From a checkpoint of a small spectrogram enhancement model.
Model: 1.24M parameters, log mel input, arch unet, activation silu, widths [48, 96, 96].
Data: trained on single English nouns, adjectives and verbs, spoken by a formant synthesiser in many voices, 78125 training examples, 15.1 epochs.
Rows from block 5, named by matrix and row number. Rows with one number belong to one channel. Each number is 200 + 40 x the weight over its row's rms, rounded and kept within 0 to 999. All counts start at 0. After the name is the row's rms in percent of the matrix's.
# convs0: first 3x3 conv (model.mid.2.convs.0.weight, 96x96x3x3), inputs 70-83, a 3x3 kernel for each
# convs1: second 3x3 conv (model.mid.2.convs.1.weight, 96x96x3x3, transposed), outputs 70-83, a 3x3 kernel for each
convs0.19,088,208,231,182,209,237,206,212,246,203,139,166,211,168,184,210,148,150,173,169,176,202,200,209,220,211,214,246,164,177,144,174,203,173,132,197,178,187,183,168,154,167,154,138,149,120,162,167,137,174,192,150,173,202,169,151,186,169,177,206,212,157,191,184,143,164,150,159,196,195,186,202,178,197,188,195,182,196,171,232,211,190,250,229,196,175,210,198,144,194,193,279,274,259,287,276,270,290,298,303,203,230,208,154,186,150,132,150,135,155,172,148,147,178,156,154,172,159,251,237,269,254,238,252,250,257,291
convs1.19,063,159,154,151,165,162,158,131,131,129,239,235,238,234,231,238,248,262,262,176,167,149,171,163,154,180,184,159,182,180,170,187,198,194,157,162,166,229,211,215,221,207,193,198,168,158,187,181,174,174,178,170,163,178,159,204,215,223,190,202,216,209,219,212,166,160,134,181,176,166,177,167,151,171,186,176,175,185,181,156,163,153,169,190,188,187,197,200,171,194,206,111,108,108,122,138,121,103,127,108,146,155,152,154,152,162,144,142,138,140,140,140,164,173,162,175,178,157,112,123,109,113,117,92,106,92,83
convs0.20,105,195,149,239,200,139,206,211,126,172,164,168,111,134,166,133,107,175,171,340,312,177,298,209,146,244,176,196,168,158,269,158,155,266,156,116,218,183,172,160,212,148,153,239,159,185,182,207,229,170,228,236,157,185,223,171,191,149,157,197,186,137,197,168,208,189,215,225,167,224,212,167,218,256,210,157,223,248,153,218,266,131,158,217,292,118,187,281,111,167,296,252,224,184,226,224,199,216,237,233,159,201,230,189,192,179,178,191,198,240,238,215,217,194,207,190,177,230,239,225,175,207,194,185,228,192,185
convs1.20,097,200,261,269,206,237,243,204,234,215,258,223,204,251,246,214,249,226,217,182,206,236,229,247,229,229,241,238,130,162,256,153,160,203,179,165,188,153,194,260,174,208,249,163,199,225,86,124,209,123,165,198,172,162,198,272,267,167,245,222,162,242,215,189,163,167,228,182,188,230,178,204,233,153,169,257,190,201,241,178,177,226,246,164,136,243,173,150,269,217,201,177,116,144,148,99,124,148,134,155,130,165,208,126,166,181,158,216,183,278,233,220,244,228,218,175,209,214,235,158,191,166,159,174,119,164,182
convs0.21,107,211,244,214,205,264,202,222,244,141,119,215,270,174,215,244,217,222,195,208,193,211,203,197,228,188,161,182,226,146,209,172,201,217,188,219,201,240,237,227,205,183,188,196,167,173,156,283,221,205,223,221,226,184,243,241,147,223,197,160,242,259,191,198,240,243,271,245,232,211,194,249,240,202,204,143,202,209,165,220,167,231,145,269,285,114,229,258,170,205,233,205,166,163,187,166,157,219,191,185,244,215,209,231,210,179,234,224,167,227,194,269,212,190,202,184,167,170,199,181,242,204,187,225,195,205,246
convs1.21,139,233,232,175,212,196,179,194,189,195,159,204,214,169,187,206,183,175,193,220,234,197,190,180,150,175,167,146,212,194,187,208,174,207,190,183,232,230,274,115,238,225,158,247,224,179,178,298,122,202,212,148,229,194,180,192,173,255,195,237,226,213,227,173,202,255,182,236,210,187,229,204,207,222,235,127,223,194,168,232,207,198,178,127,274,184,192,254,173,189,240,178,207,232,208,212,229,201,196,219,256,267,157,229,222,194,208,214,218,217,182,192,227,210,183,239,263,216,186,295,177,218,236,171,211,206,187
convs0.22,098,172,233,177,215,266,226,234,262,202,64,107,116,178,178,155,247,209,209,164,190,171,192,178,172,206,151,142,286,242,211,207,229,192,191,193,189,175,175,197,188,209,199,122,160,160,191,218,161,194,264,216,193,274,265,109,195,190,170,166,194,204,195,196,211,173,175,245,213,202,244,199,218,192,265,238,153,223,205,146,181,129,177,131,150,153,142,124,188,201,175,203,213,205,184,217,202,202,222,229,179,156,173,167,202,196,183,185,183,224,168,154,214,200,150,205,197,172,192,218,241,171,227,238,189,214,230
convs1.22,089,226,236,223,224,253,236,180,206,217,244,223,203,222,222,219,232,236,238,190,202,163,227,243,196,163,189,187,155,197,218,164,176,190,196,231,230,139,146,158,189,192,198,153,151,179,103,88,121,147,143,159,177,192,202,283,267,200,277,275,255,255,258,229,164,186,204,184,182,195,158,170,184,138,152,167,173,167,156,135,141,137,269,289,267,236,244,233,263,284,250,177,167,222,176,165,189,212,189,193,206,220,224,223,241,230,196,181,195,209,232,215,226,244,231,167,156,154,193,146,155,165,155,167,130,94,133
convs0.23,107,225,171,238,195,131,195,170,112,181,93,158,182,87,152,155,197,272,269,158,284,313,94,170,238,145,130,179,189,192,157,150,194,200,180,185,206,232,199,201,238,248,259,196,189,246,296,242,223,228,241,194,226,251,225,220,178,187,260,215,168,244,231,158,229,253,251,193,181,223,210,184,189,261,250,211,265,209,191,240,231,245,270,195,135,223,244,185,253,265,201,194,194,165,209,213,209,192,184,221,215,179,187,231,223,217,186,162,189,267,297,264,226,249,255,180,175,234,220,236,191,186,184,160,199,176,158
convs1.23,113,191,212,216,177,201,204,167,181,184,194,155,135,221,199,183,220,242,224,200,232,277,144,195,243,122,144,180,210,231,214,206,217,180,236,228,189,171,233,293,138,188,239,145,180,202,227,225,286,165,168,210,175,163,145,184,137,85,213,173,152,182,184,182,209,240,302,169,204,242,157,165,178,195,226,275,174,194,218,164,163,154,232,166,88,257,206,124,234,211,168,223,245,243,215,206,204,230,222,215,224,242,269,163,183,229,170,167,179,191,233,292,159,187,232,133,123,166,223,240,314,154,168,227,146,151,182
convs0.24,099,249,228,163,211,243,227,196,251,261,217,140,155,280,190,205,223,167,166,222,234,183,253,264,232,194,217,225,252,318,249,239,260,235,181,210,160,293,260,260,246,215,204,210,204,210,202,172,251,244,214,182,237,214,150,181,201,198,165,206,178,217,211,221,182,202,161,149,174,186,233,273,272,201,236,342,225,163,269,296,156,152,198,180,226,203,190,158,185,181,143,174,205,227,205,222,216,202,186,173,182,193,178,194,176,174,197,186,206,205,189,93,257,261,179,211,232,236,187,213,225,203,213,231,206,220,225
convs1.24,081,195,202,204,213,217,207,204,172,160,185,174,181,203,202,221,186,221,232,173,167,190,208,182,179,286,261,220,218,238,244,199,222,220,166,170,177,180,174,235,220,183,188,279,215,175,193,152,271,183,151,216,276,272,226,167,177,155,167,186,200,153,191,212,190,179,199,207,185,172,237,205,198,209,198,241,214,213,211,249,222,186,178,187,150,172,200,204,103,159,191,203,188,169,170,150,156,141,132,147,208,213,261,200,186,190,206,162,174,134,130,126,220,184,157,258,230,188,215,161,196,190,150,157,189,169,160